python train.py --train_examples=39062 --noise_aug=0.002 --input="log_mel" --task="enhancement" --norm="batchnorm" --pixel_unshuffle=2 --widths=[48, 96, 192] --block="basic" --attention=false --residual_init="none" --learning_rate=0.0016 --beta2=0.99 --alpha=2 --batch_size=256
Rows from block 5 of a small spectrogram enhancement model, named by matrix and row number. Rows with one number belong to one channel. Each number is 500 + 25 x the weight over its row's rms, rounded and kept within 0 to 999. All counts start at 0. Numbers have three digits each. After the name is the row's rms in percent of the matrix's.
Before each channel's rows are labels from the 100 clips, of 14848, where the channel reaches its highest value: "top examples" is what is common among them; "band" is the frequency band that holds the peak. Only what is clearly more common there than usual is listed. The data: simulated sounds of rotating machines with and without faults.
# convs0: first 3x3 conv (model.mid.1.convs.0.weight, 192x192x3x3, each kernel summed), inputs 0-63
# convs1: second 3x3 conv (model.mid.1.convs.1.weight, 192x192x3x3, transposed, each kernel summed), outputs 0-63

top examples: conveyor; muffled (low-pass)
band: 1000 to 2000 Hz
convs0.91 019:546476470486486487488471485495501505518452512497488522515483501491535487484535459492512495487465506422515500507469496503476496492474480466439547516468504485455499479503518503469499465485544477
convs1.91 078:497507498472517521535480500520514491477516492520496497484512493529505520505531502509511526522505511507518523472509524473544519485514441477490494489502492514438471487483493483504513507507538457

top examples: air leak; thin (high-pass); machine: fan
band: 2000 to 4000 Hz
convs0.46 023:515508515541517516513493471426489487458511467517485500500517510477510508513450506547481499483475528546515502494512464500495524463535525515546474454486520506519469544522498508460500413532482516
convs1.46 115:502496474506445450503502502509503511516496531482522493496540512510492436502503501484506502544480494503495522502480501460522533520510458492517503501522525486446541502452506489485491484478500492

top examples: quiet level; air leak
band: 1000 to 2000 Hz
convs0.125 032:540442477500470474451475507481504497503488476504502513512502500499515512513516477502498498488483520466513508494457461498484486501500477502449502472461506457496510496492515500477497470490515434
convs1.125 201:510500488478537498539471495511526502488503502518503495487523494520507495499524494493508527546503503500514526474497511473550528495513430469481501495501500509446492483474489481501498502492527459

top examples: conveyor; muffled (low-pass)
band: 2000 to 4000 Hz
convs0.47 022:516462542506465505485447474488496536482462467490497521518491465472513502472494466503505489513437498436518514512439485484519496472443503465465480481475541516456468455492487448463488498471502456
convs1.47 040:485517520495440524456527507501466488495518501497482510504478486494495525514504511520484489429503507503483479532506505515453438497516537519541496508532499495511488513532497500518483499519486514

top examples: conveyor
band: 1000 to 2000 Hz
convs0.22 022:542476484512488520512475497471465511537480476506515545538462505487511494496486460505535464532470501482536499509484503474501495475465495476455497499463539476497538505535520486534489528506484497
convs1.22 048:472519551450444537516485513526484482481523520522469501488500487525486502511515515521478529475509510507498510494507542446523477489528452489532509509555489519428463504502495469518504494497520471

top examples: thin (high-pass); conveyor
band: 1000 to 2000 Hz; 250 to 500 Hz
convs0.1 022:478514454482436497462490488506522469490534501524501497458458514493537486479501469500482469467512492488485507470501491517509489521517460530513464523479486516510530506490490514521515504530471503
convs1.1 039:487506449484532498546517523524538508500504499467524484485526507484522496509504514495522485501482494508515555495498481533522545503490503519505491477507499498473517503469532538445520520537506451

top examples: thin (high-pass); air leak; machine: fan
band: 2000 to 4000 Hz
convs0.129 027:507542504522531500535517476502498505471482527532468513499502491462520490463436524507492519515537467522504480496504476493489489507488523503523472479519475507484443481499496501498529465490484520
convs1.129 242:510498473502508465532485500510528507497498515517506494488543502515510475500530492486521520566489500501520530477485514469554531508514434475487497495502515494428512485453492498496494498493516464

top examples: piston engine; gearbox
band: 4000 to 8000 Hz
convs0.119 045:512478517521517521476469517498481495500472473515439549502463482449492493464495504484500487490496432482517461528498498476463458527439500495489511523486463500462470506513483514514462529467489522
convs1.119 128:494501480472492483535473494510514502489503517514505498487512499528496478499511496495495521544498500501506523483499515453551531494520434476498509496527502515405481484463503474517501492496517444

top examples: electric motor; piston engine
band: 4000 to 8000 Hz
convs0.25 199:499551499498542515542543496510496478500506541494487499507514512495496513480493523510511509503533498540510470499535506509493504511499527512556496512528509525515486511510500495516525512507498562
convs1.25 120:496506483499485475506500508518522504497503510508500495483551504509508465507530496492516516534487505504519515496481516487524527510526427484505491497516526488442531498456490497485490497488510460

top examples: quiet level; piston engine
band: 500 to 1000 Hz; 1000 to 2000 Hz
convs0.118 034:544461505500498489474458523485493509498490423491502520520472459502524525496504481485503487507484465464538516510481463459493479508509516483436523506473486464461493493507471508513446518478510494
convs1.118 097:492499486471485500541474493514515498488505521522501493488514516531501489498500497494512524550495498500497518470494528461557530492514425487499499493516494513416471482460502494531501490505524458

top examples: muffled (low-pass); conveyor
band: 2000 to 4000 Hz
convs0.65 034:492498532505516500524463505512466518485484463501453524518489463453485529455458496482473523503498456485527475499474509468489497506461477489546500509528501522482468501488491469478489491451473516
convs1.65 061:488504490505379472481526493512511499513516523494514501481549501515496480518517500506476500477493500505496510520481499457506478509527477499521480500543530479444529493486491513471496494516498463

top examples: compressor; speed: slow
band: 500 to 1000 Hz; 1000 to 2000 Hz
convs0.74 027:492461487506456471468446495495497502492488494508475493497479494508514496495531463477506483485491465431458503471509482488494485494480450474487504518473448501483478487494493514492480470514527470
convs1.74 038:483511499530467540481546514535491479490516490506510497481541528500503540513510525522516487458508521521512512518502505508448521526501534540519471484483503480538517529536518554464536509526502495

top examples: gearbox; piston engine
band: 4000 to 8000 Hz
convs0.167 035:506492532529499542462495530515493500504496489511474563502473480461495505466500513479511479493506427490520481548492517482485499536467524489504518539471476511462499494516491509503473539474487540
convs1.167 089:498500499465494493528477484516518504487504521506512494485514509523500484501503499496503528543506499502495521470495509463548538493519430482499501491524495508417474486462502480532504489497525459

top examples: gearbox
band: 2000 to 4000 Hz
convs0.3 019:520510498485516534481526507505499465541515512450515513491508489505530532562494554454488507471548499469486503471531500511472485507508519442548559522498531507522481472468495514519506512487523541
convs1.3 065:509497484499542482533484477511519503494501527528503495490528488514511477497525493488518523566494498496512532473490519444540518506512426476495501495502505490416499482449491496520488500498519468

top examples: conveyor; air leak
band: 1000 to 2000 Hz
convs0.59 020:541489498490486504507482498482489519543462493491504518534493497494517484495503448507505486512434528455534504512494499488488492461457503462449522486474539493461519481531520488512484494487522473
convs1.59 027:467531507487406499485523523532479486482527519477485491482526483519484517519533528524500515468499509521494507522524522498487467503530504520556492505557494502480478522495508474490507492516525476

top examples: turbine; thin (high-pass)
band: 2000 to 4000 Hz
convs0.70 022:496551501517519507519560519498512502478524554479518474431480460476495461529500520500513549518511505522502540503534506541508516510511518443507518516517502506493483434493487489475496533529443508
convs1.70 023:513467521494462532479476569480509498522483484508490509523508562490515479483461486510523477492488493489498498487503508503477473523460454516501516509451518510505558526540519540466522532493511524

top examples: thin (high-pass); turbine; air leak
band: 2000 to 4000 Hz
convs0.186 029:497558509526521513521565506511493513486493556516488506502498486441491506478464531507530533508541479549508488492511498526515520504510520491519497484530497486497495495521499503495520492525461548
convs1.186 153:509494486495502467537481506504512509503498509511502496492538509517511466499534493486517520567479499502525533482485521463552525513509434477492502500502520496447532496460488501490497500479531473

top examples: reverberation; text has "reverberant"; piston engine
band: 2000 to 4000 Hz
convs0.82 028:483470522498463498500460491473483529505477430486503510509487492470505515472458475505459496500415475460517505486475535468517480472480500472478464496449521501483497490518479443462474493502474511
convs1.82 115:494503480492461466502489510511517503505502506501514495484544497515503467506542499500493510519497501504515529502485509455528523515516436481504499501520521493445537495474493484458502502489510447

top examples: conveyor
band: 1000 to 2000 Hz
convs0.181 035:534495485480491492492486480467487521512506493488523500517479506513524507535495481502504491508452507441535532491506491499519509478505512490439494498470524479500526496529484498521473532520505484
convs1.181 052:485507518505470521513499525525498482483519513528458499489520511523501519506517505516527521494503507504517479486500540457510465487513442490500496498504500511410468489486490519538506501513518472

top examples: piston engine
band: 250 to 500 Hz
convs0.153 050:521563500515563537532540482492494471470524529496467508499524500497506517515490557515499523490519504538533487503542493515497519520532540529547486513536505530507473514525467501518518517516508569
convs1.153 131:499500485495465456517491506506517509507498513499519493489539514517506461504519498489506506541478501505510531493476506467539562513513433482501497495515522489465541503456496503465502493481516466

top examples: reverberation; text has "room"; text has "reverberant"; bearing knock
band: 1000 to 2000 Hz
convs0.140 023:525474488498547531482468502482492489532504529506532484488477515466503479521476485503501500477499472470449493481496485522479524490497450459507500525506484483520512475445518521508495497519503423
convs1.140 269:511499474491520482532478490507523506492501501514498498489528495521505492499536491492512524554500506500522524479490514473552517497515432460479501496505512504421506480465486480503493500490525466

top examples: compressor; speed: slow
band: 500 to 1000 Hz; 1000 to 2000 Hz
convs0.52 026:520453501497480507462454502485500487481481468501497529481447509490525505478526477467532446495474465453499505511499507486493494499472480461434491496475476468476499497526512488451488497497513481
convs1.52 037:471521519441437511523474508517488490482524497521502499478503500531496519516534515510474519491498511512492521497492514483536510493537441472511495501537489495500496502504482483478510495480521458

top examples: electric motor; air leak
band: 1000 to 2000 Hz
convs0.116 018:513560514496564500475534514509469485526543527489553472463477480471500497518501509508521497484534480488506500472546533523514524486523515458488497472540538452505519525493484497501478529540476490
convs1.116 089:517497468495501473532478503501508510512489519527497504497531493518506458486540487484506514572486490494517524494499522461542511512504439472505517508505515508432535488454501479492482502483512454

top examples: state: normal; electric motor
band: 4000 to 8000 Hz
convs0.122 035:504499518497509536477504526489536487501530502507523532482471521468498489515482511495505479481522445509513497527528530521535531532519516515499499545491476518490545523530468519507468557522470555
convs1.122 095:493507492482469478515492495515524506499500509493513492477533511525494477507514504501503526529505504508502506478484503480540554502522436478491495492519503498454509494453494483491502488484526468

top examples: state: faulty; air leak; thin (high-pass)
band: 2000 to 4000 Hz
convs0.149 039:524487482497489480480522490465500508488529493510537492493512504502519500559491514516503513493495517507525533471497463513520529494549496512469465457490509446506543517498480503470496487536492470
convs1.149 150:509498492474523497541467508506522504493500505526501496494514504521505484496518495492512522557503500497511524471502513458562526495506440470484506498501498516429493480477497474505498502492524464

top examples: gearbox; piston engine
band: 4000 to 8000 Hz
convs0.27 019:501493537538493528484494525501521513494466487497513527487463468489496490482513532457495502516510417474498485539492504486463482538459532494492521556477460513466490476510481506515494530479490538
convs1.27 187:500500483465534488534468491503527505490500505512505497490510486519505488497519489497503520533501499498513527479497510492552528489515434470484508497516502514436491483463489474503496502494518449

top examples: state: faulty; air leak; compressor
band: 2000 to 4000 Hz; 1000 to 2000 Hz
convs0.108 016:499519480519516520486528540492461509524538526490526497474490486464480503490490501523518481508519519556482478503521517518496514485524502471505501444498548490513525522496491502481507527515500481
convs1.108 132:503499481492455456521490504511516508513497521495509492492542514520501461500521499487511519557482491504503525487486511449549522517508446488520508501523521501443533500443502486486506492482526482

top examples: piston engine; clipping; text has "clipped"
band: 2000 to 4000 Hz
convs0.142 022:491550486477473542482534538521499493524519514484506505471516456495463500538506548482512520510516533515505480518522532516481502512513491452506518525519522506490502445514522508500476521477481513
convs1.142 100:516491475487518462517476499500534515505491517519513500498523499514509464494519488488502512569497495496507533478492497467567534502508450472493504500515512509435519483458501471495489495490511462

top examples: thin (high-pass); fan; air leak
band: 2000 to 4000 Hz
convs0.174 023:535493497530532524476514499467503480470488514514507527492519518489492482552514550507487526455510511502548516491501512516498539515551526540535492499485497529491494541522454524486533506523478524
convs1.174 099:504500468475502479541474503507517506493502511509506497490512501529495474497517496494501519545502501497513525479500507467561528491510439465486511494513506514413495475464500469507497495490519449

top examples: conveyor; air leak; text has "muffled"
band: 2000 to 4000 Hz; 1000 to 2000 Hz
convs0.152 017:525517523498488523522500476492495508500423535486473518523501525526495481494536450502519513522490515456536522514516497505504497503462526492508513508505560515515492491517490464481540499452513520
convs1.152 028:466516491507464526478534521529490489491522494494520500488532486509505516517523525512487483471496515519523507538506522486463507513511531536546480489530517489461546532482511516437520505535497488

top examples: thin (high-pass); fan; turbine
band: 4000 to 8000 Hz
convs0.114 027:482472488494422496454439489494519479494498487524520533465435501468523495470503474484492452476494497449454514499486494491504487504497456485468479503452461483508518486506552512490501477517455467
convs1.114 059:500505488492481502534510504541524500490512499481507489475541513521507522507509513507520519533501501512509518477501507457538505493510471506503487480508503492433496501458511545493523511523534484

top examples: muffled (low-pass); conveyor
band: 2000 to 4000 Hz
convs0.60 022:541517491463525516491488476504497508502511513444523488485500535507541526536480498451493484520519503491516545481493494514521497484513542499462492492523549517512491527496469489507508530500501506
convs1.60 041:508497533476477518501471515485473496488512497542480520504479506525493487499517493508470508517510516495512529502502518441534474500504445453491510512516509508430509483530491457513491499479510473

top examples: muffled (low-pass); gearbox; fan
band: 4000 to 8000 Hz
convs0.169 053:497475512501487497468469517515477496519470469497475522515487503470474527446502492476522471476484485472497456498468514480450454503445477483518518492458490476500465512471514506510497498451506491
convs1.169 050:488507495459509507525471487515511500488508511506496503485506467517492486503529499504480529527507500502496515493500511477547513491535437472506518506544494517412479477479496459524490495485515451

top examples: muffled (low-pass)
band: 1000 to 2000 Hz; 500 to 1000 Hz
convs0.33 021:534489472471530488528491500502463506515503432506492488500487465476560527477459479527481451523452489505502492496478417439477474502535479465440499497505475453477494512485474513525445544507497489
convs1.33 075:490500494476471475512483493510515501497505528519502495498521513525494481503512498495512517548491496501491531465487514441554529504512432477516504499520505514411482487461506470523501482493524474

top examples: state: normal; gearbox; clipping; text has "clipped"
band: 4000 to 8000 Hz
convs0.151 050:513497532528504539457466526519493499510498467510480543505469482474501492502496522472497502491499436492524492544495535463472490536484516497514533546469477516462533500515484509524467554473489547
convs1.151 080:496503487454552482527469482499522506491501510499514497493504480521503499501518495497488523530504496500498528477494496505550526486520442471497514496534493516449483487459493450512504487486525447

top examples: reverberation; text has "room"; text has "reverberant"; conveyor
band: 500 to 1000 Hz; 1000 to 2000 Hz
convs0.63 025:539513495476564530505520502508508470498527427453534488488485441517537526546494532495487479531505488502509488512534482469480499515546519495470507501521480482466510490494439479536459529488504522
convs1.63 125:510495495479531506532476484502518504491498507528491501499502503519503493491510491498523517544503504496508513466499517473546518481503443470475504495487498516422480481473496481530492499497527472

top examples: conveyor
band: 250 to 500 Hz; 500 to 1000 Hz
convs0.150 018:519473473469477498453505524522545464476512496446539504475483492540510504527498521459489459534537490474506512508489513503495496527504508515452492474484445503485505479511424477521517515462510488
convs1.150 077:507485473473540487544460481490521513505488507517517499501509499521503462488507486485496501563493497496513546478486508487569531495499438469494513496510511518444511481470508463489498492476518456

top examples: air leak; piston engine
band: 4000 to 8000 Hz
convs0.101 005:447515500484480519526483493491513493504497488522506544522522511486494531505517521512490511528511480508513497504485483531503498507530517503534490488467520502459526468502477506488500526508541470
convs1.101 021:489511500470565513495485498487471495487529498497500506519498545492499514498487509497557468508524509501503491510464466582492491488510543511516506491515472507521484517509501475510499494486467556

top examples: conveyor
band: 4000 to 8000 Hz
convs0.4 023:550468482490533524510481499461482500480519443498499523497469447485525520499485504493501502502459475481529523507514456472499502504525490487458474528477485493449525495531483499494434539527506507
convs1.4 176:494502480489468469516487497509514505498500515508512495487533511525499478504525499493509521544494503505507525487489511447540548505517434480498500496517514498444520495455494489492505492484525464

top examples: thin (high-pass); turbine; air leak
band: 2000 to 4000 Hz
convs0.132 036:505559496512548514526546511510489506498523540514503489483506489465496500492466539518524542500542489535513482477559513525522534506514503494539501508532501499504495503512484497514503519532466569
convs1.132 114:515493473523491459524492507504513513507493521514502496495552519508515452499521493474531516580472495501519523490478522459525526527508433487502498499501528485424540496455493512497486495487515482

top examples: air leak; thin (high-pass)
band: 2000 to 4000 Hz
convs0.62 030:529507490495527490509552510494495518516535518499546479469515501493502473548478532525511526508508510522512531474530508525530540488544470490441490487521510473510551519508471501496470548555456488
convs1.62 056:516493524449492500512464515483490513508504521521468513512495487518491468492517491499479520537511495491496509503504507468545439487509451454495526521532503523421507480503476440511463498474513489

top examples: muffled (low-pass)
band: 2000 to 4000 Hz
convs0.93 049:473456543530468489498474480531491507480447481493501487495500497509490497477495474494503485508500485477466534511466500467523493497488498504582474509487515521493497509469505473462498493459509471
convs1.93 037:497503509515515539467542494489493487503510490502488513504487466475502547511494502520471492431523514498506478524490493540451459501504553520490480503498495482534503500543483534512482513530459530

top examples: state: normal; piston engine
band: 2000 to 4000 Hz
convs0.76 030:505567488508519532493542508496505464480555518491505490438502466511489497548501529496486513485517506509536529509534517520493510495529506478501502505510510524506488436499496493501487550554500484
convs1.76 107:508492476540440442489504501506517514517490517491515493494548535508502458500511496488517502547486500503506515506471497458510521528505461494504493496499529472472556507470498517475499490483507494

top examples: air leak; thin (high-pass); machine: turbine
band: 2000 to 4000 Hz
convs0.143 027:490485485509480502492485472466509461470497519569487509487509533469492488511492486523494511461501514500518483489466518526464494513482502533540462486471514508505469525504511507456546431522496493
convs1.143 083:505499487472523482544479501513522508495503518500511491492516497516506479499503501487525516564494490498503529467499502467560533490505443485491508488509499505416487486448504493519507502500528465

top examples: state: faulty; air leak; thin (high-pass)
band: 4000 to 8000 Hz
convs0.115 022:499498491512509504486519516499473480516514542513530501501517499448491497508498486544502525436507516497484480481550525528459496483482479463512507485498546500550519514498518507468510511537468502
convs1.115 124:510498482483503482535468503505523505495500508508500495496521508527501473495513494492511525547491493498506518478499516447555527496508435471491515499509505518419492481470500476509496497486526457

top examples: muffled (low-pass)
band: 2000 to 4000 Hz
convs0.110 037:470561501528535510537554505533490500503496514525472506502502465470478529459479511508512522511549470516497443504522509513479493503503527498526491505531488500489466502507499506543500509507500581
convs1.110 092:508495474515508470531485493506529503508496511507501496488562503507512464492531489490517521547486494497513515480478521481526519514502417473499504503491517494448533485453490507495495499479518471

top examples: compressor
band: 2000 to 4000 Hz
convs0.36 020:514522477482521496495477535490475477511503517485513489500496511504511503466466479498517447494517519552487460498520480497484482468520499471492491433492518458507514476496515496477525475498489450
convs1.36 199:504501471503482454521492506513515508507498525503514491490546509516505456503527499481514515571478494504509538491483512462544539523517446488514498498517521492444531498441498492490493490488511472

top examples: air leak; turbine; text has "thin"
band: 2000 to 4000 Hz
convs0.13 028:484468495533497483512481469470505489461477504560494499494509535457483484495464500529491525476510489514510487477494502501477501490452479535533469473477507506515448537502491513468528443513491514
convs1.13 111:513495465496495457537484503510519508502499529502511494492534495521501453499515496485515518572485492501505538483489509457561534506513442476497507496516513504412511482443501484506488494490509463

top examples: air leak; fan; text has "thin"
band: 2000 to 4000 Hz
convs0.113 025:482521498529502504514494479491508505444480513546461510501511518445489498479482491521485534483529479536532483484479506515493514519480515540552469490501497538500425539502499506476541452498476545
convs1.113 120:502497477465532476545470500501519507496499509500518497499498490519507471497514496490497507548488494498507545476505504473571549495503453476501515496517503517433497484465511474489509500488524449

top examples: piston engine; bearing knock
band: 1000 to 2000 Hz
convs0.9 042:493540490499527519535525496499486448520480539493476509512505512479509502460500504517506497501519520534494452504532503509462466502480520494541512508507512509516483497509512498506534496504497547
convs1.9 135:501503482501480469520492504522525504497504509501510492483555500517506476507533498494512519539487503508520520488486511469538542509521424481499492493514518499440519495450496499483499500494518458

top examples: air leak; conveyor; machine: piston engine
band: 2000 to 4000 Hz
convs0.85 024:521460530512468507487459490487496533486459484484500528511501476497510489461509441495487487513457495445508521513474496495505487484434482445468496478481524512467483456495490453478496494471512467
convs1.85 035:487505524480454522457528506493479499500508489478499508508473507486499535516484514518491485430501512507483489531499479559467449492515558518517485497524502490556498525541493498488499502511492524

top examples: piston engine
band: 1000 to 2000 Hz
convs0.179 020:528490494493488540516478489489474488514453492501506547521451508487523505484513472493537475533463472471537516521525530486516501469464499469494492507462546492502521498548530462499502521476513514
convs1.179 027:464518530477427538476522536534470490492522522498446507499514499505493513507510523518488508455505501506490489523512532492469418497518502521560505512542501497418491515491501500530506495518493497

top examples: reverberation; text has "room"; text has "reverberant"; conveyor
band: 500 to 1000 Hz
convs0.88 020:525477492478547526484479513500506464490515422462527490477454457522521516511503522483488464525498467491501472515517491464464484525514499493490507505489459493462481488488424476534457527471506515
convs1.88 098:509492520454569510517473478491515507492497516527485506502495493511501494492508489496519516533510501494502507469487508498544498474507442464475511501498497511447473482475479464529481492486521475

top examples: muffled (low-pass); conveyor
band: 2000 to 4000 Hz
convs0.126 017:526489527485498471519452491488480529517476456503487493537497501456500545475477468495516509522453505454536477464443468472491507492466485483460489481497502493504487490479484467527490500481477469
convs1.126 046:470518491465440503517499508534497489489522524500481502486495489522490494511514515513494521496500493507493516496511519460533478487522459491540514500548486521386465492476516488516516490524517469

top examples: state: normal; electric motor
band: 4000 to 8000 Hz
convs0.45 031:524483497491494524466497525463517502506536466499514504473462512468510502513468509499510466478490467485489516503529505504532524515514523492490493536458473509490540523530471522494451555526471540
convs1.45 109:488508504473468478505490496513518503499503510493514495483523508525495485509519504503495520520502501510495507483486506459543546503522443484506502496531505501447511500454498477494509486476529469

top examples: electric motor
band: 4000 to 8000 Hz
convs0.53 022:558504474487513522500495503465467465521465491489479541505459505473515511469496493489535473509492501502525476519513508477466467479465510488461488497449508473505507514532525486495517522475506519
convs1.53 051:477522523446451499516479511516485497483516515519477505488494486529497517504537504517480517511491494502490513498515522475553470484533443486526513512556494519434463496471498466517499499508527446

top examples: electric motor; thin (high-pass)
band: 4000 to 8000 Hz
convs0.170 044:468478491493480525485456509484514488520501495514509518505477545457499476482490476489501478461480494481482481505506536505484473510453480498505510554455491516513521509516500511503506526522468522
convs1.170 098:496508483484525492537484503521525498484508506507495492480538500516509499502519499496518527529496502505516511476491520485533528498518426486496496489507503499431491492456495507507507503502522456

top examples: state: faulty; air leak; thin (high-pass)
band: 4000 to 8000 Hz
convs0.120 022:477524500526472508472538511503480475489506538537539492491522511469498502520510503560504527457519524498500475485535521535485522492505499509539490482508552489546525526505523498467536484536481501
convs1.120 109:516497484487527487530474499508526509498497508509501495493531500515508473495516494486523522561495494496509522479492510465547539499508433476490508495504506505432502484465495486509491498483523458

top examples: state: normal; gearbox; clipping; text has "clipped"
band: 4000 to 8000 Hz
convs0.35 236:502530513504510546484527529513491494511528505500484512504500513502492496533483535494503501490510465523529502516534537511501535525516535520541527544490492546485538507529458512540475547532490593
convs1.35 062:485501487445484483521478486501518509495500517495521499496497496524495478504505497500465502528508497504484534485494494505566544492521458479505512499560500522438483491467510450506507488489511448